From a checkpoint of a small CTC image transcriber.
Model: 7.72M parameters, norm layernorm, activation gelu.
Training: muon at rate 0.0028, batches of 96.
Rows from block 3 of a small CTC image transcriber, named by matrix and row number. Rows with one number belong to one neuron. Each number is 50 + 15 x the weight over its row's rms, rounded and kept within 0 to 99. All counts start at 0.
After each neuron's rows are labels from the 100 images, of 14976, where the neuron reaches its highest value: "top examples" is what is common among them. Only what is clearly more common there than usual is listed. The data: analogue clock faces.
# fc1: MLP up (model.blocks.3.mlp.fc1.weight, 1536x384), inputs 288-383
# fc2: MLP down (model.blocks.3.mlp.fc2.weight, 384x1536, transposed), outputs 288-383

fc1.200:44 23 35 50 33 43 51 53 18 41 66 71 51 38 49 51 42 61 49 16 66 64 47 70 23 54 68 57 71 26 65 62 58 52 58 37 71 53 41 28 22 63 22 46 69 59 65 43 50 68 43 25 93 24 48 19 48 56 53 22 23 61 34 54 23 53 42 39 63 45 71 57 48 50 39 50 59 73 64 40 45 51 47 60 71 45 27 53 54 19 76 58 44 33 60 53
fc2.200:87 58 62 49 31 43 54 58 56 28 37 38 27 47 54 43 51 35 57 65 54 39 49 43 50 55 70 60 79 62 34 51 50 61 36 40 40 37 37 30 52 69 44 27 51 56 38 55 38 37 56 64 30 43 63 52 72 49 84 47 60 54 45 43 51 46 39 65 47 69 78 20 53 67 59 20 46 52 18 46 54 43 40 39 51 94 43 60 39 57 64 26 47 40 39 36
top examples: minute hand past 6; minutes: 30 to 34; minute hand past 12; minutes: 0 to 4

fc1.222:37 33 66 34 54 23 65 28 51 00 49 35 55 45 49 45 45 78 30 36 40 60 43 38 46 53 46 57 42 30 60 67 35 39 58 62 35 40 45 37 56 46 73 64 57 44 55 70 35 49 72 68 44 46 50 73 51 58 26 53 37 68 71 65 53 63 65 70 56 71 42 43 35 48 48 52 75 61 45 75 45 71 67 62 37 62 62 49 60 40 58 39 82 66 63 71
fc2.222:51 38 42 50 58 60 23 41 41 64 46 60 26 61 61 61 39 51 32 52 36 26 30 71 49 46 58 46 60 58 67 81 65 59 35 73 60 26 56 67 49 78 32 50 58 55 64 43 42 38 23 61 42 39 49 20 71 18 65 45 56 28 39 56 36 56 39 86 48 38 59 68 38 67 38 42 40 59 52 41 54 45 47 27 20 32 91 37 36 22 53 53 53 25 58 68
top examples: minute hand past 5; minutes: 25 to 29; minute hand past 11; minutes: 55 to 59

fc1.674:66 46 67 66 91 40 35 46 87 20 44 28 38 40 63 64 46 49 28 60 60 33 76 49 68 64 42 50 61 66 65 31 54 56 17 53 20 60 42 72 52 80 44 33 10 57 33 43 68 57 50 49 60 70 68 65 01 63 65 64 50 41 57 40 52 65 33 66 42 48 59 40 73 31 27 55 20 53 35 50 51 29 59 57 32 43 64 43 28 51 59 68 64 71 73 44
fc2.674:40 63 31 48 57 34 74 56 31 46 32 66 55 37 59 50 53 68 58 54 65 72 98 43 20 43 60 51 45 35 57 52 40 39 59 38 47 67 50 62 46 62 25 76 73 65 38 62 25 74 35 65 57 48 38 46 61 38 28 42 95 35 36 63 44 31 39 53 60 51 43 47 52 39 61 36 51 51 63 68 61 44 51 36 94 68 58 59 31 55 46 37 28 43 37 39
top examples: minute hand past 7; minutes: 35 to 39

fc1.198:61 51 47 19 46 45 63 50 64 41 58 84 60 56 59 66 51 62 60 51 65 56 64 58 40 47 42 51 46 32 46 16 35 49 25 46 45 65 50 49 59 39 60 52 63 49 29 34 64 68 40 55 40 53 67 59 61 73 60 35 39 69 45 30 35 73 62 47 50 51 50 63 19 57 45 48 33 59 71 32 53 57 70 55 52 68 41 49 58 38 66 78 50 29 84 48
fc2.198:64 49 60 73 56 57 50 48 59 40 19 40 30 48 53 51 64 22 58 25 51 56 25 49 70 58 41 43 48 44 37 67 79 65 71 50 49 58 62 43 71 11 46 47 67 52 31 37 57 24 49 54 40 34 39 74 26 55 55 18 47 38 52 66 83 56 48 38 45 62 74 32 39 76 56 68 48 39 52 64 27 25 53 52 46 62 61 53 79 55 49 19 49 52 71 63
top examples: minute hand past 5; minutes: 25 to 29

fc1.411:56 56 37 65 48 45 31 21 64 53 27 45 29 49 26 45 32 54 51 29 70 54 55 35 34 36 43 73 40 52 49 53 52 52 44 39 55 32 51 53 28 59 59 59 61 45 38 47 42 35 26 12 53 57 75 60 55 31 50 47 39 36 25 44 53 48 66 51 51 34 57 68 70 22 32 39 55 51 58 48 52 74 64 45 44 61 52 42 49 45 53 37 49 36 63 47
fc2.411:55 45 18 51 43 66 52 63 57 49 55 70 62 50 60 33 73 55 44 69 33 36 45 76 75 61 64 35 40 49 62 62 47 64 71 43 51 63 37 41 66 45 46 36 32 47 71 58 37 44 65 45 47 52 30 66 38 68 84 15 27 34 63 69 46 31 14 14 48 64 65 39 18 77 57 86 35 71 61 59 11 38 43 52 48 38 57 62 50 56 54 20 58 46 52 44
top examples: minute hand past 3; minutes: 15 to 19; minute hand past 9; minutes: 45 to 49

fc1.346:74 43 66 60 66 50 39 65 59 52 53 24 49 49 16 92 50 42 23 29 40 69 53 66 76 53 66 49 53 57 55 78 63 66 31 25 41 51 26 82 35 32 14 57 29 19 52 51 47 63 42 30 61 34 68 66 54 48 51 55 44 75 34 81 49 55 49 48 43 19 17 62 43 50 51 57 41 47 32 60 47 66 54 21 29 73 33 38 61 31 56 51 44 34 46 46
fc2.346:51 42 56 55 43 53 40 68 24 62 47 49 61 48 38 24 58 52 50 43 49 52 53 61 39 69 08 54 55 51 63 52 56 38 61 52 51 55 50 53 32 36 53 71 44 53 46 63 50 50 50 99 40 50 59 47 81 42 44 69 62 67 66 50 60 60 60 34 56 45 51 56 61 74 45 29 35 37 49 59 62 30 52 68 54 66 52 79 57 64 39 31 24 29 46 47
top examples: minute hand past 6; minutes: 30 to 34; minute hand past 12; minutes: 0 to 4

fc1.52:72 74 66 50 72 43 68 52 48 39 42 52 62 45 48 79 56 65 73 44 54 37 51 85 74 29 51 67 47 47 60 60 76 55 54 57 24 46 35 63 43 45 80 57 13 41 63 83 51 45 44 55 56 65 49 49 72 52 52 47 49 41 64 41 37 45 36 42 62 38 29 64 23 75 63 40 23 77 51 84 88 43 14 40 41 61 27 31 33 63 44 49 56 55 47 50
fc2.52:30 33 44 45 54 63 36 29 29 49 52 40 67 32 50 43 56 41 59 44 54 51 51 28 54 69 45 69 59 49 51 42 37 44 46 47 72 53 47 51 32 51 38 20 36 74 14 53 88 23 50 68 61 42 39 49 51 42 36 41 53 58 52 71 61 38 48 52 44 81 45 44 75 37 84 73 77 38 12 44 60 51 67 68 29 41 57 45 53 53 49 55 65 48 43 52
top examples: minute hand past 6; minutes: 30 to 34; minute hand past 12; minutes: 0 to 4

fc1.167:38 59 17 58 67 73 48 50 27 14 55 65 70 31 49 72 47 35 75 67 83 55 40 35 39 59 57 03 74 54 70 16 48 45 39 54 60 27 36 58 45 50 52 54 60 55 62 49 79 49 58 53 40 46 36 36 30 61 56 54 54 63 66 11 49 71 74 46 59 77 53 43 30 64 53 42 50 61 30 69 63 64 34 39 48 58 39 46 49 66 56 39 63 50 41 31
fc2.167:60 66 63 58 34 53 48 73 41 45 48 68 34 58 41 65 75 61 19 52 41 53 55 54 37 26 28 50 43 34 64 59 37 39 47 25 67 88 54 32 35 52 49 50 55 73 25 45 25 79 36 68 73 60 38 64 64 52 47 77 41 60 19 30 46 48 42 25 66 40 45 45 68 78 59 35 37 57 81 46 52 41 49 67 57 61 40 46 81 22 27 52 43 68 70 50
top examples: hour 6

fc1.201:57 32 59 66 63 67 59 29 35 28 47 67 59 35 47 35 42 31 28 51 80 68 60 64 53 80 54 51 26 54 33 54 52 57 44 71 54 37 56 25 63 25 36 36 36 48 61 21 44 60 18 35 41 33 53 32 32 56 36 80 46 32 08 38 69 53 77 59 32 81 65 49 34 48 28 71 24 47 35 62 49 48 55 45 31 35 63 65 63 37 47 67 49 59 23 51
fc2.201:34 46 58 37 62 34 44 55 73 35 69 44 00 51 42 45 25 60 63 49 36 57 50 62 74 73 65 34 80 37 72 27 43 43 56 31 48 48 52 64 62 65 50 55 57 49 67 68 68 60 49 59 33 40 47 69 77 52 49 54 48 55 33 55 41 66 51 49 63 20 29 57 46 57 66 41 46 83 48 56 42 42 53 61 57 47 61 57 71 57 65 32 39 36 52 39
top examples: minute hand past 6; minutes: 30 to 34

fc1.546:53 53 54 66 30 50 40 49 46 51 40 35 16 52 54 37 71 44 41 82 24 57 50 67 66 45 60 42 72 57 29 71 74 63 50 82 54 42 40 37 38 44 43 38 70 43 56 41 31 52 63 54 64 38 55 62 56 65 38 32 40 53 57 48 41 83 33 46 42 65 60 51 46 64 52 45 43 63 25 38 78 59 56 44 33 54 50 48 59 57 93 49 50 55 54 51
fc2.546:44 77 22 47 41 66 45 48 15 83 43 27 89 43 44 36 25 23 67 25 52 50 16 27 44 52 39 44 54 76 56 50 46 34 48 55 39 50 57 57 51 49 49 45 26 35 51 79 43 37 44 65 42 56 66 82 46 57 51 34 73 66 51 37 38 48 37 64 48 27 41 38 48 65 77 66 35 31 73 23 44 73 46 40 26 47 70 85 41 43 44 57 45 31 61 51
top examples: minute hand past 3; minutes: 15 to 19; minute hand past 9; minutes: 45 to 49

fc1.504:48 37 64 30 50 36 39 30 45 69 28 47 44 68 61 48 41 52 71 33 87 44 42 51 60 70 38 44 52 43 73 73 52 42 33 72 53 59 38 62 58 48 45 78 53 55 46 64 56 45 39 51 34 28 55 56 71 43 41 49 49 43 36 56 31 46 47 76 53 55 50 59 32 61 45 55 65 52 26 47 39 83 53 40 42 44 45 38 52 49 29 44 04 44 47 47
fc2.504:32 65 53 65 37 33 64 59 35 64 35 72 43 70 40 62 52 48 29 83 35 45 61 58 34 73 47 64 62 81 50 52 43 44 63 58 46 55 48 68 64 42 22 81 44 47 43 38 74 29 46 36 35 80 54 28 23 60 64 37 47 66 64 44 51 63 45 48 49 36 46 41 52 65 61 43 54 53 69 68 44 56 37 33 55 73 40 46 50 53 72 53 66 57 51 31
top examples: minute hand past 5; minutes: 25 to 29

fc1.606:76 61 72 39 56 30 55 42 53 37 66 44 53 05 64 51 74 41 41 56 42 22 39 34 61 49 46 67 39 48 61 32 64 66 56 70 63 55 69 61 43 52 32 64 50 74 37 65 58 58 33 31 33 34 58 33 45 67 50 25 45 48 27 54 71 41 61 38 35 74 40 40 57 37 30 61 41 37 45 69 63 47 45 28 52 50 65 35 28 39 89 66 55 57 73 31
fc2.606:43 36 59 50 55 41 48 69 51 54 48 43 39 56 25 43 62 62 39 57 42 39 44 30 55 54 54 33 70 46 58 43 32 42 57 63 22 66 50 49 54 48 52 52 67 52 17 41 43 57 56 65 42 69 56 35 37 40 44 75 39 59 38 43 86 27 64 29 45 46 57 14 74 63 59 44 65 46 61 63 64 37 45 60 77 53 56 58 64 79 62 44 61 52 11 68
top examples: hour 10; hour 4

fc1.587:62 52 68 54 59 50 78 61 56 67 33 26 50 73 46 32 44 32 73 28 45 70 29 68 49 54 72 64 65 45 48 55 65 62 54 45 61 71 36 54 71 22 44 41 49 25 72 25 56 63 43 54 56 40 61 29 49 74 58 61 62 37 48 34 51 11 32 36 70 58 60 51 79 31 53 33 14 40 09 55 46 42 70 60 63 46 55 54 45 26 72 35 46 69 44 47
fc2.587:42 35 23 73 27 46 58 44 62 79 29 50 28 48 34 46 70 51 23 61 34 28 59 29 50 30 57 15 67 52 83 36 51 49 73 30 64 40 40 38 32 43 20 88 39 88 43 35 51 53 49 34 63 79 54 69 43 53 68 40 28 75 60 56 83 36 59 63 34 34 34 40 32 40 67 88 79 50 64 44 27 54 34 35 48 41 49 68 51 68 52 88 65 27 46 47
top examples: hour 10; minute hand past 10; minutes: 50 to 54

fc1.38:62 68 56 52 52 28 48 57 13 38 53 50 38 42 42 58 27 52 40 39 40 62 42 57 48 56 69 58 52 48 38 18 70 80 50 76 54 55 41 50 60 34 60 55 76 28 31 63 72 42 60 63 48 45 43 65 44 57 57 68 53 50 50 39 67 44 70 39 44 44 65 41 42 61 74 74 51 65 38 59 57 75 92 44 75 50 38 42 62 53 55 36 62 63 42 55
fc2.38:51 34 60 53 48 48 54 72 45 54 53 65 65 74 64 37 46 79 66 39 68 51 47 61 31 40 35 43 40 68 43 26 68 50 74 45 42 59 51 36 37 53 53 49 58 52 50 48 84 44 65 53 45 41 42 78 71 41 47 52 41 53 33 39 48 47 85 51 44 51 63 50 62 53 37 59 54 61 29 43 50 56 49 65 29 54 16 52 43 54 47 35 59 71 36 51
top examples: hour 10

fc1.314:52 50 50 60 47 27 30 68 42 25 63 49 45 50 63 42 67 37 33 51 49 43 63 55 29 35 57 68 70 43 30 33 71 45 33 51 35 62 69 56 46 61 43 33 80 15 44 53 44 34 52 51 52 56 48 41 71 62 43 55 30 47 48 45 61 69 35 42 44 63 35 34 61 79 48 49 39 52 44 69 25 70 17 86 66 66 69 53 64 41 57 42 49 67 31 49
fc2.314:38 41 38 53 55 36 73 37 87 57 50 70 56 27 37 55 04 45 42 46 44 83 68 48 63 56 68 49 44 74 65 45 38 49 13 41 50 34 41 69 67 27 65 59 74 36 65 63 14 74 35 78 74 44 65 43 35 25 59 29 60 64 52 66 19 34 57 53 54 41 56 55 34 73 60 32 59 68 44 71 66 49 47 24 61 38 55 43 30 61 35 57 54 52 39 70
top examples: hour 6

fc1.123:29 58 42 63 21 55 51 56 42 45 74 45 31 26 36 49 43 73 49 41 40 24 50 56 51 52 51 06 35 53 19 31 55 34 38 68 52 33 52 39 68 65 44 67 09 52 51 53 60 38 65 58 48 45 41 63 78 68 51 49 69 46 37 28 37 42 50 52 55 40 36 75 30 59 34 55 41 53 58 63 67 61 47 73 61 17 30 57 69 67 46 40 51 54 46 44
fc2.123:48 62 47 59 40 47 40 49 47 38 56 64 55 67 31 33 37 50 46 49 40 73 29 64 43 44 40 52 72 48 29 49 69 58 47 47 69 99 38 45 48 57 44 36 69 78 50 49 30 63 64 38 88 59 55 43 47 30 43 50 47 63 65 36 62 66 66 41 56 44 73 37 82 45 31 43 76 50 92 54 31 50 65 27 27 99 31 29 62 48 29 52 35 49 27 28
top examples: hour 10; minute hand past 12; minutes: 0 to 4; minute hand past 10

fc1.659:50 53 42 31 78 51 48 42 53 69 49 55 30 59 32 37 65 45 22 52 47 54 68 42 51 52 57 64 27 31 47 58 56 70 50 34 35 35 43 65 28 58 39 45 41 70 44 40 59 41 56 66 79 55 56 55 33 39 49 37 30 44 65 27 66 50 52 37 77 61 59 53 39 72 54 45 63 36 34 41 57 38 47 43 62 50 41 33 60 65 68 45 50 56 23 59
fc2.659:58 63 31 35 35 89 54 51 55 28 29 43 46 14 88 53 53 21 69 47 66 41 59 45 41 71 55 53 75 46 53 44 62 75 51 29 57 42 66 79 75 54 37 50 33 42 69 47 48 54 54 57 40 37 62 76 73 45 29 50 37 57 36 58 54 11 62 67 51 38 38 33 62 65 75 47 43 36 54 58 51 41 56 65 48 39 61 47 69 56 43 45 63 59 35 59
top examples: minute hand past 3; minutes: 15 to 19; minute hand past 9; minutes: 45 to 49

fc1.539:70 72 73 71 54 47 37 42 37 46 42 49 46 42 45 72 52 25 31 39 59 43 60 32 27 80 42 43 54 70 47 60 47 66 61 50 77 40 30 36 67 42 51 30 61 56 73 54 24 57 39 63 37 63 58 54 34 24 57 10 30 70 75 62 68 34 19 47 14 79 69 40 34 30 61 56 45 42 69 61 18 54 49 57 73 30 47 55 55 44 58 55 69 45 43 47
fc2.539:40 26 35 41 46 36 58 43 43 53 22 27 19 53 48 58 65 20 83 22 42 36 33 60 57 59 63 66 43 69 27 55 75 61 49 34 46 48 31 71 29 66 54 46 39 74 52 63 55 65 48 48 59 32 30 51 52 69 16 33 17 38 73 68 39 58 64 55 54 33 83 47 68 82 65 39 33 53 71 69 59 40 58 14 68 73 39 59 42 71 50 36 55 59 60 30
top examples: minute hand past 6; minutes: 30 to 34; minute hand past 12; minutes: 0 to 4

fc1.329:44 42 65 51 34 44 48 61 53 36 42 34 36 48 37 61 48 69 54 67 67 44 52 48 71 32 45 34 69 58 54 67 45 46 43 48 51 55 66 55 24 40 50 55 50 74 54 60 55 35 40 76 46 40 54 52 57 83 55 35 79 78 42 33 25 44 78 20 40 64 75 59 63 60 32 42 68 36 37 47 45 38 76 25 44 36 54 36 31 34 50 32 57 29 33 50
fc2.329:45 56 66 55 41 53 56 41 64 37 50 88 43 32 85 51 41 19 59 61 35 58 47 64 43 51 53 15 34 39 50 50 59 46 65 31 58 43 54 52 34 57 77 40 40 71 15 41 38 37 54 71 50 38 61 73 67 29 74 57 63 56 41 42 64 44 32 62 43 41 87 10 68 70 36 61 57 68 64 35 61 43 63 77 39 27 62 81 47 40 73 52 56 37 30 51
top examples: minute hand past 6; minutes: 30 to 34; minute hand past 10; minutes: 50 to 54

fc1.300:56 43 23 49 55 44 48 71 55 37 52 21 65 65 47 54 29 35 47 60 69 46 50 46 34 57 45 67 54 48 63 68 48 38 46 54 33 50 21 75 66 40 26 33 85 52 45 41 47 56 32 63 51 81 25 88 51 56 49 61 68 47 93 58 50 60 37 36 51 29 66 65 46 61 56 72 67 39 27 44 35 59 56 57 54 57 63 42 54 49 66 39 55 43 36 26
fc2.300:44 25 28 59 44 76 71 40 55 53 43 43 91 39 42 19 67 56 81 91 48 40 38 51 51 42 46 55 60 64 68 54 44 61 73 45 37 57 26 41 55 44 66 57 37 42 39 43 58 57 49 72 75 64 58 43 47 41 58 17 27 44 53 50 36 50 60 44 65 49 41 56 33 48 43 32 52 38 66 58 47 65 49 52 68 57 32 55 55 45 62 39 36 43 23 43
top examples: minute hand past 3; minutes: 15 to 19; minute hand past 9; minutes: 45 to 49

fc1.532:31 48 51 61 53 49 55 55 56 47 60 48 85 22 67 34 60 31 52 58 24 49 53 48 35 43 51 53 58 92 51 45 46 61 53 39 54 21 63 49 69 58 40 52 47 61 50 52 66 68 67 32 52 45 59 34 58 46 76 46 25 47 43 49 56 59 07 57 44 45 36 60 45 44 57 43 25 45 36 48 48 36 23 50 50 61 50 60 72 44 59 34 72 78 25 40
fc2.532:30 50 49 49 41 48 23 24 70 67 24 53 60 33 48 72 38 55 51 65 62 60 61 42 42 54 59 37 52 39 50 56 49 52 41 67 69 64 42 59 47 54 48 59 46 36 59 54 76 74 33 72 34 35 88 44 61 43 38 83 65 44 45 35 30 28 45 72 29 47 31 53 64 41 53 64 69 33 48 30 70 49 39 76 49 19 68 69 59 46 58 63 46 37 55 55
top examples: dark face

fc1.511:40 51 44 48 35 42 24 34 24 61 67 49 37 85 39 76 70 64 63 60 55 40 33 33 72 37 50 49 54 57 65 53 57 53 69 48 42 64 65 67 35 35 41 66 62 56 42 29 33 53 37 42 33 33 55 55 59 76 31 52 60 43 03 43 30 51 52 50 52 47 30 44 56 59 45 25 39 46 12 36 69 76 58 31 39 53 52 53 28 54 61 38 43 42 57 49
fc2.511:38 37 55 58 67 32 49 42 59 64 61 47 36 37 49 33 58 45 39 49 64 45 53 44 51 41 66 40 52 43 64 42 50 40 28 59 26 51 59 24 68 80 43 74 61 72 55 53 49 46 66 54 55 55 30 61 28 40 56 69 38 45 57 67 69 35 56 32 45 58 54 18 53 45 63 64 58 39 72 73 47 48 53 64 61 20 44 30 57 78 52 53 55 42 50 56
top examples: hour 10; minute hand past 10; minutes: 50 to 54

fc1.645:69 13 56 29 45 42 41 30 62 55 51 24 45 34 40 63 62 56 51 61 45 64 36 23 67 34 59 43 46 48 59 61 39 53 49 58 72 55 65 55 49 47 44 36 28 61 45 75 42 15 58 72 48 68 63 46 07 35 62 75 68 58 55 21 57 39 64 43 41 34 42 54 61 44 28 84 34 50 62 60 47 20 52 22 57 56 63 45 55 60 58 62 64 39 39 31
fc2.645:55 72 37 28 60 50 63 74 64 65 63 36 47 41 60 32 59 66 47 58 64 30 57 49 70 47 52 50 37 23 47 62 26 60 34 32 50 83 32 43 64 63 39 69 41 43 66 58 47 62 34 37 32 66 55 60 76 63 45 66 26 65 58 38 41 51 50 99 84 70 45 58 50 59 54 34 55 41 59 73 60 69 65 48 66 58 60 37 79 65 45 62 51 56 53 71
top examples: minute hand past 3; minutes: 15 to 19; minute hand past 9; minutes: 45 to 49

fc1.646:37 51 57 55 64 53 86 72 37 61 47 27 48 53 28 69 61 74 38 57 22 78 36 75 61 41 47 32 36 15 40 57 44 54 26 49 29 51 49 34 55 53 84 37 46 77 52 40 41 59 70 52 51 68 37 76 28 58 52 38 71 31 56 28 29 30 55 48 42 35 55 99 37 30 64 63 41 54 40 27 49 63 35 34 45 52 29 52 42 49 48 13 46 35 67 46
fc2.646:53 43 41 45 50 63 65 47 37 47 40 42 55 23 72 43 56 17 76 59 65 51 33 57 68 48 77 45 48 40 66 43 49 55 49 66 41 51 43 47 39 56 14 52 52 38 32 41 51 75 54 36 71 45 61 54 16 34 62 30 76 65 52 38 50 29 20 52 54 34 56 62 64 39 45 44 41 75 36 53 51 30 57 47 69 62 61 52 28 55 66 80 58 72 39 75
top examples: hour 6; minute hand past 12; minutes: 0 to 4; hour 12

fc1.128:47 47 53 52 58 62 57 37 42 59 76 50 49 24 15 29 64 64 57 50 26 31 36 27 63 26 47 25 59 43 27 31 67 48 61 55 30 37 03 48 60 37 47 62 38 77 48 45 70 36 75 67 40 38 50 44 69 67 54 39 50 42 56 68 34 51 57 25 24 59 50 46 33 47 53 34 43 53 46 35 59 51 55 69 71 52 61 57 52 59 39 21 50 51 53 19
fc2.128:62 24 41 53 36 52 40 47 59 72 46 50 63 67 58 77 53 49 30 86 51 46 38 72 48 45 53 46 41 68 62 71 38 61 34 49 54 40 33 62 45 61 51 57 54 51 64 81 54 54 73 54 40 36 29 50 05 38 22 46 51 73 41 52 65 67 41 42 61 45 10 23 69 56 69 40 44 72 66 56 13 65 55 60 40 53 48 35 21 56 47 64 48 46 65 30
top examples: hour 10; minute hand past 10; minutes: 50 to 54

fc1.571:52 51 50 46 75 63 56 63 60 42 53 33 23 56 30 56 35 55 33 54 59 69 49 53 61 75 59 27 40 47 80 49 47 83 55 63 50 25 56 57 47 49 45 36 52 45 56 27 52 65 71 54 30 61 64 48 56 26 80 81 70 61 31 52 72 27 64 70 31 41 37 45 64 47 65 61 30 11 48 76 54 35 59 51 63 47 54 74 75 62 49 34 76 39 53 54
fc2.571:64 33 61 40 35 46 59 51 51 38 50 32 54 77 33 71 78 27 56 77 59 43 54 16 47 41 74 40 26 60 25 32 37 67 58 30 57 75 33 57 50 64 58 65 39 40 53 41 54 79 25 68 26 40 51 55 67 36 70 69 43 70 45 58 41 57 46 42 74 71 38 25 28 74 21 30 37 62 41 55 51 55 42 49 25 27 45 50 50 71 56 49 35 55 60 44
top examples: minute hand past 3; minutes: 15 to 19; hour 3; hour 9

fc1.493:48 48 50 37 55 63 28 48 64 53 38 52 41 40 58 31 54 34 35 39 66 49 32 58 30 60 83 58 27 57 71 52 97 67 07 69 52 35 39 49 37 06 48 63 55 55 51 41 93 33 46 64 50 64 49 69 47 48 60 48 70 44 13 41 53 58 40 42 46 50 62 41 67 38 57 59 65 53 66 52 34 50 70 55 52 66 40 61 59 69 48 51 49 21 70 73
fc2.493:43 52 48 29 55 23 37 50 40 39 67 44 60 65 26 67 26 68 77 34 42 16 65 54 72 64 25 56 41 62 77 69 24 56 59 80 65 42 74 71 62 61 31 70 48 49 38 57 13 41 42 65 66 44 51 43 50 33 29 60 57 66 31 35 50 83 67 54 69 49 54 43 66 52 43 46 43 71 42 78 52 44 60 63 34 71 42 56 47 48 55 39 49 50 40 61
top examples: minute hand past 5; minutes: 25 to 29; minute hand past 11; minutes: 55 to 59

fc1.173:39 53 68 87 51 20 45 51 57 51 63 45 26 31 42 81 60 73 30 58 86 35 42 42 33 47 34 69 66 41 28 37 23 47 38 57 29 70 52 66 94 63 39 39 67 49 51 22 58 58 45 83 46 67 51 41 04 41 39 52 42 69 80 31 23 41 39 40 52 58 41 69 56 51 44 41 43 43 58 55 24 66 47 77 18 44 66 56 50 76 38 52 66 65 34 53
fc2.173:54 25 29 29 46 59 51 34 45 36 39 35 27 43 50 39 62 22 51 52 43 53 57 66 49 42 50 33 20 78 56 50 55 71 46 47 82 36 52 43 39 33 28 63 69 69 58 50 42 54 53 58 51 51 55 54 49 54 46 62 82 44 26 55 67 20 57 43 65 49 38 55 84 42 74 46 52 41 20 57 41 42 58 59 69 60 56 50 33 40 57 60 48 25 63 42
top examples: dark face; minute hand past 11; minutes: 55 to 59; minute hand past 5

fc1.298:42 37 46 41 53 37 54 72 66 46 34 32 42 65 40 43 26 68 54 46 59 46 51 39 40 42 41 58 45 25 28 24 35 82 65 42 37 63 48 60 22 36 38 43 41 39 46 60 69 24 47 40 35 62 42 67 45 71 48 36 56 50 54 51 39 61 80 57 84 49 66 70 70 52 29 72 34 46 50 35 54 58 59 55 36 39 71 31 66 38 31 49 66 44 40 62
fc2.298:61 59 35 37 45 53 62 45 50 61 30 33 40 48 77 33 50 44 66 74 35 65 53 65 59 78 45 61 39 45 57 61 48 70 66 49 65 53 48 56 76 34 37 35 28 42 56 52 52 46 37 49 50 42 59 70 45 58 27 35 43 66 55 28 60 48 43 53 60 45 42 55 31 45 61 54 73 59 45 68 36 69 39 40 69 53 37 39 63 45 58 48 26 39 51 60
top examples: minute hand past 3; minutes: 15 to 19

fc1.574:54 52 55 52 49 45 48 36 47 60 56 71 47 50 51 25 32 28 39 58 89 46 62 60 47 48 40 57 59 51 68 58 52 44 68 37 40 65 63 34 39 49 79 46 79 25 57 65 49 85 36 24 80 32 76 60 59 69 44 54 61 38 50 54 56 63 58 50 67 25 61 22 60 60 43 19 57 74 49 71 56 68 65 37 44 59 37 41 55 68 43 51 76 44 48 66
fc2.574:42 57 67 37 55 50 45 36 49 24 37 22 56 35 75 81 40 33 49 32 58 44 42 42 35 60 33 48 49 74 40 55 56 52 42 36 33 55 30 59 33 54 36 45 39 40 68 43 58 55 77 56 67 45 59 51 38 51 54 68 14 45 66 73 63 40 58 40 67 60 63 45 65 65 49 55 29 65 46 49 37 60 56 24 47 74 36 44 62 36 61 37 49 51 69 49
top examples: minute hand past 1; minutes: 5 to 9; hour 1; minute hand past 7

fc1.244:59 61 62 30 64 28 35 59 23 77 70 55 50 54 39 55 37 10 69 99 37 51 59 65 63 43 51 37 69 86 37 67 39 56 43 40 63 27 43 58 48 31 61 69 44 64 65 51 69 39 63 60 50 52 25 35 65 51 63 49 58 22 27 41 76 37 60 47 41 34 32 44 25 25 40 67 50 52 54 74 64 60 40 52 40 59 46 25 62 47 22 29 39 75 36 16
fc2.244:43 39 51 55 50 48 59 47 63 58 48 18 42 52 34 63 51 27 62 65 68 76 55 33 60 91 48 45 36 54 40 51 61 33 65 49 52 31 56 69 45 40 37 48 62 65 35 25 88 64 29 30 39 52 74 64 23 69 56 61 67 60 51 31 40 44 59 57 54 62 28 55 28 66 59 54 25 36 51 39 39 34 15 54 55 71 52 40 41 37 59 38 53 38 65 45
top examples: minute hand past 6; minutes: 30 to 34; minute hand past 12; minutes: 0 to 4

fc1.89:54 66 56 67 44 38 51 51 44 69 50 59 38 53 76 75 45 57 54 52 47 47 47 59 59 55 28 40 74 21 31 41 44 37 65 40 40 44 37 48 59 58 62 52 32 75 44 75 59 61 51 39 70 63 42 70 44 54 44 63 62 31 48 26 50 53 69 11 66 35 66 58 53 44 31 73 69 67 47 60 39 71 32 59 41 67 73 53 72 42 63 49 71 62 27 50
fc2.89:66 71 47 56 41 63 57 59 62 51 28 39 63 37 59 50 81 52 66 71 59 42 43 49 37 59 43 42 32 50 52 49 60 62 29 62 56 56 57 34 27 52 44 61 67 53 39 29 64 36 59 49 74 52 52 45 67 36 31 39 39 42 59 53 70 45 27 59 34 51 50 57 63 65 40 30 34 41 39 28 37 49 55 46 62 66 51 75 78 74 63 37 39 59 62 57
top examples: minute hand past 7; minutes: 35 to 39